{"model": "segmentation model", "image_size": 64, "cutout": 0.4, "encoder_fused_qkv": false, "encoder_moe": "soft", "encoder_num_experts": 32, "encoder_slots_per_expert": 2, "encoder_conv_stem": false, "encoder_layers": 16, "decoder_weight_standardization": false, "decoder_blocks_per_level": 2, "beta2": 0.95, "final_lr_fraction": 0, "warmup_steps": 3420}
Rows from block 5 of the encoder of a small segmentation model, named by matrix and row number. Rows with one number within an expert belong to one neuron, the router's apart. Each number is 128 + 32 x the weight over its row's rms, rounded and kept within 0 to 255. All counts start at 0.
After each expert's rows are labels from the 100 images, of 14976, where the router gives the expert most weight on average: "responds to" is what is common among them. Only what is clearly more common there than usual is listed. The data: rendered scenes of coloured solids on a plain floor. In brackets: how many of the 100.
# router: slot weights (encoder.blocks.5.mlp.router.weight, 64x256), inputs 128-255
# up: expert up (encoder.blocks.5.mlp.up, 32x128x256), inputs 128-255
# down: expert down (encoder.blocks.5.mlp.down, 32x256x128, transposed), outputs 128-255

# expert 23
router.46 [167 126 137  56 173  97 121 115 137  90 137 118 137 127 100 141 149 126 101  61 142 155 118  76 170 107 136 144 124 133 115 115  92  81 154 115 117 102  82 157   5 114 127 110 152 134 127 176  98  93 105 166 117 103 140 151 168 191 121 143 141 139 148 110 141  92 114 163 136  62  87 130 163 115 104 140 197 140 120  89 113 102  81 128 141 146 130 133 123 118 156 102 122  68 172 126 109 141 134 149 142  77 185 106 135  89 148  99 162  89 160 124 100 131 110 128 122 157 145 159 154 185 153 138 115 153 115 172]
router.47 [131 146 132 136 121 134 151 143 132 135 114 149  78 161 207 119 142  75 100 123 146 129 113 120 142 125 162 169 117 154 178  72 141  96 147 123 128 103 113  76 189 180 200 122 148 156 102 175 159 129 164 142 116 120 173 141 157  76 140 106  93 160  89 102  81 152 129 135  98 164 150 161 122  95 152  54 132  81  23  95 134  56 170 148 138 142 135 152 130  73 159 124 157 129 145 161 123 144 103 148 110  74  93 142 142  82 132 115 123  81 115 128 137 132 169 137 130 133 130 183 185  74 122 162 107 102 122 143]
up.0 [155 105 112 153 128  99 145 102 163 114 141 189 168 111 135 136 133 155 152 151 121  85 139 188  89 114  96  98  57 112  88  71 120 154  97 106 142  88 160 122 145  78 165  92 134  50 100  91 143 143 186 198 145  53  97 153 134 117 119 139 153 149 165 105 131  75  77  82 151 153 107 117 150 194 136 126 136 125 118  97 120 150 106 103 115 166 179 133 100 125  90 201 143 146 200 104 206 106 161 137 116 112 195 144 129  92 118 105 140 128 146 128  99 122 155 129 131 164 139 113 121 148 151 160 164 125 130 158]
down.0 [ 72 159 120  69 165 154  85 131  77 125 133  53 101 149 123 118 161  59 140 110 110 160  78  70 141 158 127 136 161 120 160 148 148  78 164 181  88 134  89 143 110 145  76 190 118 177 152 150 138 100 100  77 142 189 158 101 158 175 140 115 120 116 150 181 110 172 172 166  86 124 147 128 125  61 140  92  69 138 115 163 144  85 121 159 183 119  92  91 161 116 145 109 134  96  71 167  82 120  79 175 147 140  72 135 172 151 142 160  87 161 113 163 128  85 166 130 101 117 118 130 171  79 133 121 123 148  80 101]
up.1 [ 95 139 142 120 102 103 185 126  94 151 141 154 131 135 102 147 137 139 111  82  70  94  96 105  84 122 198 128 121 158 109 118 116  91 132  99 142 116 110 114 128 152  37 149 128 149 119 112 160 167 156 158  92 153 193  98 139 138 154 162 107 142 128 139  85 141 163 117 135 164 102  75 161 186 166 143 213 155 140 140 109 125 129 135 107 133 124  80  97 152  99 105 142  96 121 113  84 161 224 128 144 139 140 116 119 181 150 136 126 123  89 108 147 164 103 139 123 203 146 153 131 124 160 106 116  54  87 132]
down.1 [172 155 145 125 127 134 128 123 158  98 118 119 114 110 101 127 109 108 125 168 148 133 175 159 141 156  72 129 130  92 182 145 126 170 147 130 112 152  92  92 141  93 194  97 141 151 105 127 128  65  79  86 142 103  96 194 134 148 127 112 110  62 131 124 171 106 138 125  69  76 134 199  87  97 100  95  89  96 128 140 143 131 140 100 159 100 131 165 144 137 149 108 109 136 129 132 167 132  70 141 121  70 116 132 116  71 127 135 169 135 144 160 125 131 130 142  97  78 160 133 101 146 140 156 105 212 156 107]
responds to: count: five (57); green object (52); yellow object (49); orange object (45)

# expert 18
router.36 [112 109 100 120 185 107 148 124 134  66 104 101 126 180 171 160 119  79  81 130 151 178 159 112 175 122 145 132 137 105 160 120 133  76 137 145 110 180  60  71 112 152 201 113 141 140 137 166  70 148  95 118 192 110 169 150 158 141  88 118 164 115 112 106 146 146 140 161 123  93 141 165 139 132 117 105 155 116  76  68 122 110  87 170 191 143 123 148 111 152 169 147 148 128 187 161  99 123 106 166  88 110 160 118  93  97  86 113 147 206 113 119  92  98 143 123 151  92 155 169  39 113 156 163 110 141  95 101]
router.37 [171 115 141 143 133 140 182  88  60 120 145 146 141 124 137 145  87  98 104 117 186 104 108 147 146 165 113 147 181 125 123 108 133 146 106 130 107 131 129 111  90 123 236 114 108 113 148 119 140 156 164  80 196 103 101 156 137 125 170 125 175 141 135 111 117 175 188 157 173 127  99 147 122 113  70 151  89 107 131 107 139 183 103 135 155 152  98 166 104 129 139  92 104 163 154 125 134 130  50 159  73 129 186  65 177 154  76 100 141 182 106 161 103 101  91 168  61 142 132 136  59  87  89 189 120 164  50 133]
up.0 [131 145  83 134 166 132 146 143 142 150 141  72 126 187 113 146  86 102 136 195  70 102 135 146  84 136 109 146 111  95 161 146  36  98 131  84  74 123 132 157  93 191 107 118 123 100 142 108  54 140 153 105 173 106 158 106  78 152 138 116  78 145 174 135 166 139 137 109 124 126 123 177 100 127 156 153 133 200 110 100 123 135 133 133 208 117 118  95 129  93 149 132 129 133 126  94 193 117  78 128 148 174 124 121 126 172  67 105 122 129 138  20 104 144 170 171 145 164 178 166 122  95 155 116 161  99 118 115]
down.0 [116 101 128 110  98 140 119 124 136 111  69 165 140  77 181  87 164 158 161 113 121 116 148 133 162 165 140 124 124 175 115 125 193 154 116 161 123 116 143  99 194  91 144 124 151 127 125 173 184 120 103 170 135 157 131 107 149 164  49 169 165 115 109 141  98 113 144 119 147 152 129  82  99  79 103  80  82  90 125 141 173  92 136 169  73 158 132 122 144 121 135 142 124 120  80 119  60 112 165 155 133 145 172 155 161 108 169 104  82 255  93 185 132  54 126  98 145 128  82 133  96 184 109 100 144 110 140 151]
up.1 [ 90 109 134 238 112 114 113 104 103 160 160 104 137 101 142 113 162 159 146 153 181 144  96 171 169 148 132 133 117 148 140 181 102 160 135 132  81  89 194 135 174 155 124 131 131 129 125  74 133  83 147  72 162 228 104 125 130  99 158 150 140 170 121 173 163 107 109 116 109 133 132 181  82 130 134 156 168 121 123 117 143  89 138 140 136 115 138 154 144 133 140 111 129 229  97 171 111 134 126  79 115 178  80 159 148 150 175 139 158 128 140 100 109 119 135 150 101 141 176 106 123 104 108 105  99 128  94 143]
down.1 [120 134 107   9 119 135 120 159 132  94  74 104 102 143 174 101 110 147 134 124 141 167 114 156 153 141 156 106 112 114  96 124 151 158  72 109 192  93 104 119 187 116 129 176  95 146 118 122 112 151 146 106 152 117 165 108 119 190 115 149 122 109 104 141 145 102 135 144 147 165 151 133 113 128 173  94 145 136 130 149 188 125 172 103 138 143 121 154 159 103 101 152 136  60 127 144 163 111 194  91 111 159 134 157  87 135 147 133 128 255 133 110 170 116 126 118 129 134 127 177   0 174 126 114 163 115 101 140]
responds to: count: five (80); pink object (48); blue object (47); yellow object (47)

# expert 17
router.34 [155 163 128 118 140 100 158 150  96  99  96 154 145 163 152 153  68 101 113 122 200 134 149 143 175 156 143 171 101 109 145 109 115 108 144 135 126 164 120 122  81 177 175 128 141 139 143 213 144 112 134 101 153 135 141 175 147 105 159 105 143 101 101 104 142 131 117 161 146  91 106 178 133  82 115  85 119 105  73 100 125 175 127 145 147 183 100 202 121 134 179  76 138 134 179 146  81 121 109 143  80 121 157 110 157  96  73 110 138 255 107 166 103 132 136 142 128  88 119 149   0 104 159 146  99  78 100  94]
router.35 [133 137 131  99 143  91 148 128 105  96 116 163 130 133 140 124 112 110  98 124 179 152 149 152 173 121 146 180 105 153 134 124  96  98 165 140 139 189  94 107  83 137 152 126 140 189 134 205 135 115 143 118 147 151 142 145 119 126 144 111 142  97  91 100 179 109 122 133 156  94  79 172 149  90 130 105 117  80  93  94 155 149 136 159 135 175 101 177 114 127 191  82 136 103 168 143 118 111 118 144  84 130 172 106  83 103  68 130 139 244 119 169 125 135 160 101 157  75 128 152   0  77 216 123 107 130 117  96]
up.0 [142 100 128 116 140 115 181 140 118  54 149 115 209 136 140 186 112 118 103 183  88 107 152 182 134 172 117 187  90 102 141  85 131 111  98 107  96 156 136 116 115 201 142 148 128 143 122 146 104 104 112 150 152  81 144 142  64 167 180 101 140 137 132 158 149  70  94  89  47 183 119 156 110 168 182 121 133 152 118 139 127 140 128 116 105 130 173 220 136 188 152 131 116 133 120  65 210 148 140 191 143 177 148 155 132 149 122 123 128 133  88 127  90  80 173 117 101 107 128  75 128 100  93 174 178 112 115 111]
down.0 [160 160  62 146  81 128 128 138 156 153 122 133  99 138 118 104 141 106 157  70 154 156  78  90 136 117 106  95 122 109 100 151 144 157 170 115  97 140 112 168 164 132 183 122 149 104  80 176 200 223  80  85  97 131 106 126 220 193  56 146 106 118 137 103 140 194 126 115 179  95 142  98  94 147 120 150  93 126 124  79 163  75 143 162 157 169 111  62 148  77 129 156 194 114 145 176  79 132  97  93  91  97 102  93 155 113 100 147 132 130 151 147 129 193 109 159 130 184 127 194 158 137 115  59 124 113 139 141]
up.1 [144 107 158 140 131 113 136 120 122 183 129 143 135 141 116 125  89 153 128 176 135 107 138 199 143  91 132  81 130  94 207 166 156 160 183  73 101  63 118 221 168  78 109  52 101 119 197 126 160 138 115  73 162 147 100 114 134 133 171 161 136 164 133 139 133 150 117 127 123 151 145  65  81 116 171 158 145 132 121 131 105 106 163 132 111 140  17 111 127 139 122  70  95 136 109  87 151 147 135 199  69 172 100  97 152 156 133 111 192 113  84 167  90 198 118  86 111 113 115 106 129  82 125 141 114 145 126 130]
down.1 [115 111  90  86 112 154  99 115 165 106 137 144 131  90 154 122 105 136 131 123 126 123 109 133 115 121 138 140  88 140 103 149 157 178  64 103 147 113 117  87 160 156 167 159 123 182  77 136 143 160 174 123 102 158 137 100 124 191 140 138 109 118 118 112  90  76 144 120  59 150 110 203 126 110 169 134 145 113 123 148 157 102 101 103 146 131 169 126  91  92 120 126 161 122  95 107  99 129 102 113 113 119 136 162 134 138 147 123 123 255 108 121 134 143 115 156 120 146 140 149   0 152 138 126 165  98 146 157]
responds to: count: five (90); yellow object (55); red object (47); sphere (30)

# expert 1
router.2 [151 146 140 159 153 141 103 147 153 100 118 144 147 172 127 202  50 106 173 171 158  95 130 166 128 146 125 115 136 109 171 139 188 143 118 108 103 143 172 137 119 178 169 137 136 110 148 154 138 101 139  72 174 123 133 168 125  37 140 124 130  99  97 149 120 134 141 150  96 113  97 167 122 118 102 127 108 122 113 124  97 202  85 123 127 151 141 155 152 165 127 110 148 186 116 125 109 145 111 168  72 150 111  97 188 126 111  89 165 145 103 148 127 123  66 194 131 111 134 137  94 161  50 181 101  86 162 123]
router.3 [160 116 102  36 144  96 126 107 107  70 141 150 107 118 117 116 170 157  80  89 189 113 109  48 164 154 187 165 132 179 105 146 119 124 193 128 147 200  67 117  42 129 145  36 168 173 102 175  74 115 148 134 127 153 151 155 161 198 153 124 145 104 150  83 100 141 121 132  98 115 147 135 100  99 105 101 147 119  97  92 138  78 139 159 144 147 145 142 124 110 159  89 186  60 117 133  86 138 121 143 120  60 137 119  98 108 124 135  87 179 114 162 129 133 125 122 121 124 169 143  80 126 223 148 127 114 107 127]
up.0 [119 111  91 167 243 164  95  77 104 219 124 143 106  79  69 159 147 162 145 157 165 172 109 152 118 138 152 166 125 154  99 190 129 117 143 166 101 120 145 129 118 134  45 125 101 151 204 171 118 154 148  90 124 164  86  83 153 120 138 152  91 115 134 120 162 123 120 140 139 119  90 170 160 124 157 144 183 170 108 149 119  85 103 147 152 116  98  69 103  81 160 176 132 144 119  96 177  92 171 180 125 166  84 154 117 147 147 146 143 109 124  82 145 200 133 109 163 126 145 134 132 131 126 144  97 100 197 198]
down.0 [177 150 179  32  88 161 121 145 154  39 131 160 178 149 130  99 124  99 154  89  57  65 149 104 109 148 115  60  90 138 181 143 178 148 138  93 173 144  96 104 111  76 149 118 161 101  94  96 166  81  98 187 107  66 148 153 100 170 129 132 131 156  93 137 111 138 143 137 133 153 149 110 117 106 108  98  90  96 186  70 158 127  77 156 125 119 127 130 139 157 132  79 120  81  92  94 100 151  87 146 161 130 170 122 170 126 168 104  91 214 139 149 123  82 104 139 122 171 135 122 166 158 124 120 104 112  74  99]
up.1 [104 160 159 118  89 117  76 208 113 175 121  87 151 195 128 161 112 143 120 126  86 181 132 134 134 177  57  96 127 147 179 132 140 159 109 150 116 146 115 113 104 103 149 140 127 175 160 108  90 133 122 101 178 123 134 125  88 152 112  98 137  95 165 139 141 222 158 110 106  94  96 146 102 141 119 147  97 152 103 109 139 119 159 115 252  82  75  93 153 105 122 178 127 120 135 141 171 114  82 143 139 161 138 147 129 156  99 116  77 131 105  74 192 207 136 159 120 143 147 109 126 117 123 102 163  78 112  94]
down.1 [162 103  96 135 131 140 159  86 172  88 147 197  94  94 154 145 155 131 126 143 166  82 145 141  73 112 178 132 128 133  75 121 101 121 161  95 185 106 141 167 146 163 144  63 131 113 112 168 155 121 134 167 110 146 121 132 195 167 100 131 171 117 131 115 118  62 139 141 157 146 122 118 149 134 118  96 103  93 120 116 142 133 105 142  31 187 152 160 100 155 141  83 153 144 128 119  84  99 177  80  74 103 122 105 128 106 125 117 177 170 153 171 101  78 106 105 112  88 133 113  76 161 141 119 141 159 179 167]
responds to: count: five (85); orange object (50); green object (50); yellow object (47)

# expert 5
router.10 [142 113 125  96 154 143 141 107 112 119 124 115 176 180 145 118  76 114 152 137  95 156 156 174 120 145 128 178 121 176 185 197 108 116 129 160 121 144 108 135  84 174 142  89 136 121 184 127  86 153 148  51 130  95 163 108  81 142 145 126 136 150  94 181 112 165 138  77 130 124  95 148 125 133 139 103  61  54  78 120 146 161 161 138  96 126 147 118 148 153 137 108 141  96 144 161 156 130 182 161  37 170 177 156 154 108 122 155  99 178 117 129  89 198 101 123  98 143 120 164  66 148 107  74 148  87 155 150]
router.11 [102 132 136 228 134 136 148 138 153 172  63  73 148 148 136 152 173 126 105 171  98 149  89 112 137 119 114 139 115 129 126 105 131 117 113 118 167 144 192  91 241 125 120 103  92 169 111 124 185 101  76 116  45 148 119 118 127  59 141 154 153 149 138 149 115 161 114 162  90 178 122 172 149 115 181 144 151 189 139 168 120  97 162 117 165  93 143 145 106 147 116 115  91 255 144 146 158 131 170 135 145 146 133 147 112 128 159 137 112 158 161  89 129 143 165 111 100 147 100 110 113 124 136 100 145 112 156 144]
up.0 [ 93 117 111 148 130 113 158 148 134 123 125 130  95 145 164 125 100 104 122 183 181 154  96 148 129 173 101 131  88 149 184  70  84 178  78 188 164 189 181  83 115 107  97 117  95 110 130  70 143 140  99  81 149 116  86 134 111 138 102 100 153  71 167 127 160  98 129 167  95 128  43 130  77  93 148 134  91 138 131 126 172  96 100 122  95 118 105 137 124  80 125  76 108 145 136 134 137  58 104 153  89 134 125  69 119  70 148 151 120 132 165 133 153 138 155 173 144 137 127 136 123 127  91 108 178 119  63 146]
down.0 [203 148 139 107 110 109 115 121 172 152 138 121 160 106 101 125  99 218 165  69  94 104 159 154 124 123 136 107 157  94  76 208 140  46 155 115 113 111  65 137 135 144 128 179 131 157 167 170  73 150 136 148 134 135 171 120 122 122 161 128  96 152  79 131 130 157 101 111 151 145 182 100 158 125 139 128 120 133 152 127 108 168 144 135 123 190 152 112 112 175  99 171 130  61 117 102 112 168 142 117 139 141  77 171 127 188 110 117 143  80  27 102  66 124 105 116 117 178 143 139 143 134 119 148  84 125 174  98]
up.1 [158 180 144 139 162  73 132 116 145  70 145 124 153 164 126 107 100 112 122 113 119 140 130 160 121 118  57 116 107 147 166 140  94 175  75 199 182  94 166  87 127  98 148 109 122  98 108  39 179 158 151  90 144 138 111  98  90 117 136 113 163 137 113  84 187  99 118 147 152 147 118 148  87  94 136 161  93 149 138 115 138 133 106 115 137 159 137 153 157  80  68 138 103 163 112 163 130 131 149 147 128 133 176 100  95 119 106 137 153 127 140 101 124 125 126 113 145 158  92 116 128 143 148  87 108 111  73 162]
down.1 [141  89  68 150  85 134 126 111 111 206 184 133 101 115 133 156 140 188 178 125 141 125 128 119 160 163 180 124 118  90  91 147 142 125 163 118  52 158  55 185 101 177 110 165 133 128 160 216  94 158  97 146 131 133 153 140 134 113 136 131 101 104 118 185 125 147 129 161 126 119 146 102 154 161 145 135 130 105 112 116 138 114  77 144 123 120 138 101 131 153 172 132 151  89 118  97 117 133 107 120 118 119  41 172 172 152 137  98 143  86 115 162  91 107 126 153 126 162 162 105 156 111 110 177 158 135 144  97]
responds to: count: one (53)

# expert 3
router.6 [147 166 121  69 189 101 126 150 142 107 131  63 134 156 113 161 125 133 123  85 138 140  97  99 137 177 110 114 136 110 122 120 104 124 122 111 126  75  80 133  24 177 153 118 164 163  95 152 121  83 129 152 140 147 155 150 125 152 149 130 142 158 134  99 163 112 109 153 143  39  93 159 171  99 121 109  91 113 119 100 115 177  69 112 171 143 156 157 144 138 141  78 124 105 184 174 105 141 148 127  85 104 187 110 159 146  89 148 104 118 113 141 107 103 105 201 118  99  79 176 123 115 131 127  84 129 130 141]
router.7 [143 156  76  81 104  96 162  98 131  96 124 150  99 159 194 150 154  98  94 114 153 129 130  92 158 108 148 186 132 195 175  59 126 116 136 131 134 184 119 131 133 170 154  89 174 141  84 178 128 180 163 156 113 153 168 138 172 137 113 156  80 121 121 105 126 136 135 135 107 181 108 139 119 128 118 103 155  87  90 108 149  82 161 162 139 135 130 156 121  94 161 102 155 107 155 177 129 118  88 152 113  82 131 117  80  83 105  81  94 137 145 139 133  91 176 175 110  98 132 184 139 101 194 162 116 105 124 127]
up.0 [153 144  83 108  70 152 121 128 165 117 114 141  87 139 132  80  92  66 111 147 149  95 129  70 129 102 114 128 123 118 135  96  67  66 111  92 150 141 137 129  95 113 186 100 109 105 115 111 113 116 133  66 111  57 157 176 188 138 135 123  82 133 191  99 123 186 149 107 125 160 114 145 134 101 149  77 102 172  95 125  92 108 134 104 189 110 124 130 105 135  93 119 144 131 132  95 132 109  68 116 183  90 123 111 118 168 114  71 112 135 118  94 104 116 201 168 127 159 126 129 127 131 146 190 189 126 161 121]
down.0 [134 157 176 178 208 110 123 136 101 176 103 127 163 127 109 176 165 217 107 146  73 138 137 132 140 133 171 101 121 121 107 163 179 176 130 140 116 109 181 109 147 104  59 155 149 120 139 136 146 121  82 201 142 184  87  87  63  93 114 134 162  85  79 178 176 110  94 193 120 109 150 118 143 180 128 206 148 127 168 129 187 159 141 127  44  92 139 136 158 128 151 142  93 164 118 179 152 122 151 117 108 140  99 175 159 137 161 160 169  99 136 135 103  94  97  97 115  91 137 132  76 145 103  68  76 144 125 116]
up.1 [ 79 136 156 126 147 143 188  55 112 120 134 147 160 101 118 130 124 110 104 104  80 188 110 119  92 142 144  87 104 103 134 157 141 102 123 190 117 134 135  92 135 132 123 102 128 154  65 131 127 158 161 156 109 111 122 169 110 109 121 141  99 167  67  80 100 115 167 112 133 151  94 145 127 125 134  74 140  50 131 135 154 119 126 160 159 153 130 129  94 123 188 112 121 122 129 153 122 157 225  96 176 122 152 121 143 124 122  74 100 133  50 144 138 150 100 143 104 107 116 149 129 122 131 123 149 104  84 190]
down.1 [124 113 134 117 106 130  65 126 159 132 102 101  83 144 157 159 144 133 156 160 159  37 121 120 150  98 120 135 151 145 156  93 160 173 152  51 107 118 147 187 135 120 132 136  94 116 176 128  88  85 101  93 151 102 122  82 136 140 136  82 100  99 175 202 127 131  85 126  92  76 125 149 116 145 110 155 194 182 140  84  88 138 138 112 100  49 123 135 155 147  88 150 134 165 140 114 165  63  36 125  86  88 129 134  41 136 127 139 104  78 200 129 134 106 144 142 119 160 162  94 119 138  99 159 176 144 120  77]
responds to: count: five (43)

# expert 20
router.40 [145 140 127 128 107  94 175 148 121  98 103 117 139 120 133 118  91 125 121 114 168 195 131 155 151 149 147 117 113  67 105 156 123 152 137 153 130 131 134  87  82 150 172  91 114 143 144 156  88 115 138 105 163 115 149 146 116 108 147 131 139 136  96  98 131 114 138 151 163  71 153 194 168 107 143 103 145 122  99 125 108 169 134 147 154 164 103 180 131 148 163 104  99 132 219 167 113 127 170 184  97 126 146 159  74  83 118 131 124 255 126 123 125 146 176 125 156  75 138 183   0 118 198 121 113 124 103 105]
router.41 [149 136 158 144 153  75 115 124 102 151 128  97 151 155 136 140 144 138 103 101 151 161 148 160 211 157 135 196 104 114 136 166 102  57 154 131 102 187  98  88  90 140 109 133 128 198 137 198 125 133 129 139 112 147 147 101 112 102 136 136 143 119  92  82 146 131 118 106 194 102 103 125 110 108 193 123 142 102 100  78 125 117 129 162 164 157 110 146  88 152 177 129 107 115 178 146 151 125 135 158  92  97 146  71 105 115  93 177 113 255 120 129 124 161 145 105 148 117 140 157   0  72 204 114 105 120  99 146]
up.0 [ 64 131 134 168 130  77 181 116 133 159 137 111 154 114 106 140 154 156 162 149 139  87 131 181 113 118 164 123 126  91 176 119 120 140 163  67  72 148 163 129 166 105  66 167  85 142 183 129 180 125 110  52 170 221 105  86 116 100 176 132 113 122 143 158 137 152  88 103 150 119 161  81  51 112 135 118 154 161 145 129 163 119 130 150 203 165  42  94 126 111 127  56  82 172 127 107 145 115 127  99 157 187  72  79 103 175 151 139 197 108 114 153 130 171 146 135 126 119 177 125 132 109  98  68 116 133 115 133]
down.0 [135 112 153  67 108 182  59 165 152 162 118 140 124  79 175 132 121 154 140 158 144 136 102  83 190 115 106  88  90 134 107 156 146 168 127  90 187  79 139 126 170 131 142 116 110 149  69  88 131 108 159 134 112 104 158 142 122 188  86 149 107 139 125 165 106  95 145 138  62 196  67 155 156 147 195 134 144 123 141 182 142  97 124 127 111 112 187 151 107 142 120 115 111 129 144  88 121 146 112 134  98 115 129 140 143 119 138 125 117 255 118 115 122 144  73 131 111 155 116 155   0 136 152 143 163  92 174 133]
up.1 [141  72  97 169  67  88 178 158  93 191 136 148 144 109  98 169 112 123 135 134 133 133 126 124 117 132 132  53 101 128 124 120 119 113 148  60  88 120 139 128 116 144  85 158 118 107 139 181 162 154 130 191 106 132 103 147 137  96 145 136 160 133 113 129 143  98  77 154 126 135 142 117  84 184 133 129 141 142 152 108 192 138 118 121  86 129 143 129  90 149 162 124  31 134 255 105 110  92 110 109 118 126  94 160 102 102 166 102 160 128 126  84  78 136 127 174 132 137 144 131 128 100  92  89 118 124 168 122]
down.1 [115 142 147 117 135 163  81 124 179 155 137 170 117 100 132  77 116 172 133 172 145 152 176 136 170 115 116  90 118 135 154 187 165 147 122 146 150  56  99 128 187  84 147 134 140 138  52  43 170 115 146  52 140 173 144 115  98 168  52 130  92 160 145 141 119 151 110 127 113 140 122 114 145 142 180 129 121 130 169 149 126 136 158 135 162 125 146 100 137 173 133  81 156 118  58  75 169 141 102 120  90 152 154 109 101 133 116 169 122 136 116 183 141 143 113 100 144 115 140 125 120 168 146 179 144 114 105 122]
responds to: count: five (83); blue object (46); purple object (46)

# expert 12
router.24 [149 143 109 146  60 130 188  81 117 130 127 165 108  92  92  84 112 139 116 122 156 112 141  68  94 110 123 158 122 106 129 107 103 143 153 119 124 100 181 195  68 108 180  64 142 131 123 162 151 123 132  81  94 139 101 118 149 114  77 147 110 143 124  49 116  81 174 170 158 109 159 165 103 103  56 121 103 115 145 102 130 123 210 113 116 159  97 173 155 165 154  97  94 126 133 115  77 168 110 126 150  75 168 140 150 106 150  92 147 173 133 146 155 127 164 160 101 100 122 122  89 183 156 118 135 154 136 131]
router.25 [149 151 123 132 113 124 158 110 110 134 119 131 126  92  70 123 134 105  57 108 138 125 127  53 105 117 143 174 111  60  95  94 124 102 160 126 129 129 184 172  61 117 151  90 154 130 103 181 157  99 130 134  44 138 138  99 172 146  85 136 117 150 120  78  93 116 139 122 152 145 184 152 112 111  89 128 152 116 140 136 164  89 199 119 131 121 122 189 167 134 171 122  83  91 125 145  95 178 133 100 193  77 129 126 117 111 171 130  99 136 144 146 149 100 177 111 106 103 144 130 127 124 206 105 140 121 173 132]
up.0 [196 115 179 176  98 118 162 136 190 168 139  98 111  95 135  99 102  85 118 128 174 132 132 126 161 113 126 171 144 119 102 142 122  88  80 107 125 146 178 143 150 136  93 158  41 148 152 157 173 109 139 136  98 145 124 107 160  57 101 165  97 109  92 119 108 153 135 155  96 149  99 179 126 153  94 141  92 102  78  97  73 119 138 143 117 113  91 125 144 136  84 157  71 183 140 149 157 104 119  80 125 138  88 139 103 125 150  90 163 117  89 147 121 139 102 125 100 125 142 137 135  51 140 163 109 149 149 155]
down.0 [116 185  68  83 131 164  97 127 138 113 128 118 174 151  77 188 121 175 168 123  83 115 125 147  90 144  99 104 131 110 144 106 102 142  80 173 163  85 146 150 138 148 112 129 162 121 125 149 141  72 163 118  67 109  78 120 121 125 175 104  34 216 161 188 127 116  44  88 148 129 156 153 152  95 117  92 153 105 173  94 118 119 119  77 148 120 149 102 137 113 139  55 189 112 106 118  89 144 180 127  78 121 166 169 113 118 126 123 119 157 178 112 130 131 117 137 139 125 111 180  48 176 146 114 109  92 138 120]
up.1 [ 75  87 152 126 142 175 164 161 112  79  96 128 122 107 118  83 144  95 122 111  76 113 100  96  91 138 137 155 170 111 161 129 170  60 102 131 118 115  84  82 143 134 126 108 135 124 154 148  98 169 156  69 172  91  86 122 130  70 144 151 160 165  92  90 122 148  80 124 136 113 162 112 158 100  85  66 189 170 169 117  95  82 151 154 192 170 137 117 115 155 102 158 144 120 140 148 106 153 104 144 153 122 122 117 128 169 141 168 114 140 170  96 104 160 181 158 175 127 154 127 107 180 149  75  95 113 139 128]
down.1 [178  93 155 104 148  93 104 118 152 146  70 107 132 200 119 167 112 143 139 169 133 130 166 149 185  97  79 104 136 133  78 160  93 185 121 130 160 140 121 165 107 159  80 170 111 122 126 104 116  56 120 185 113 130 134  45 121 137 127  74 110 169 103 141 130  72 125 115 155 122 126 122 113  83 213 165 103 136 134 127 156 178 105 114 112 103 150 159 126 126 144 138 113 128 116 124 185 174 127 114 125 121 135 142 151 100 127 155 142 158 112  97 155 140  37  83 103 126 113 101 200  80  58 145 135  74 108 139]
responds to: light from behind the scene (54); count: five (50)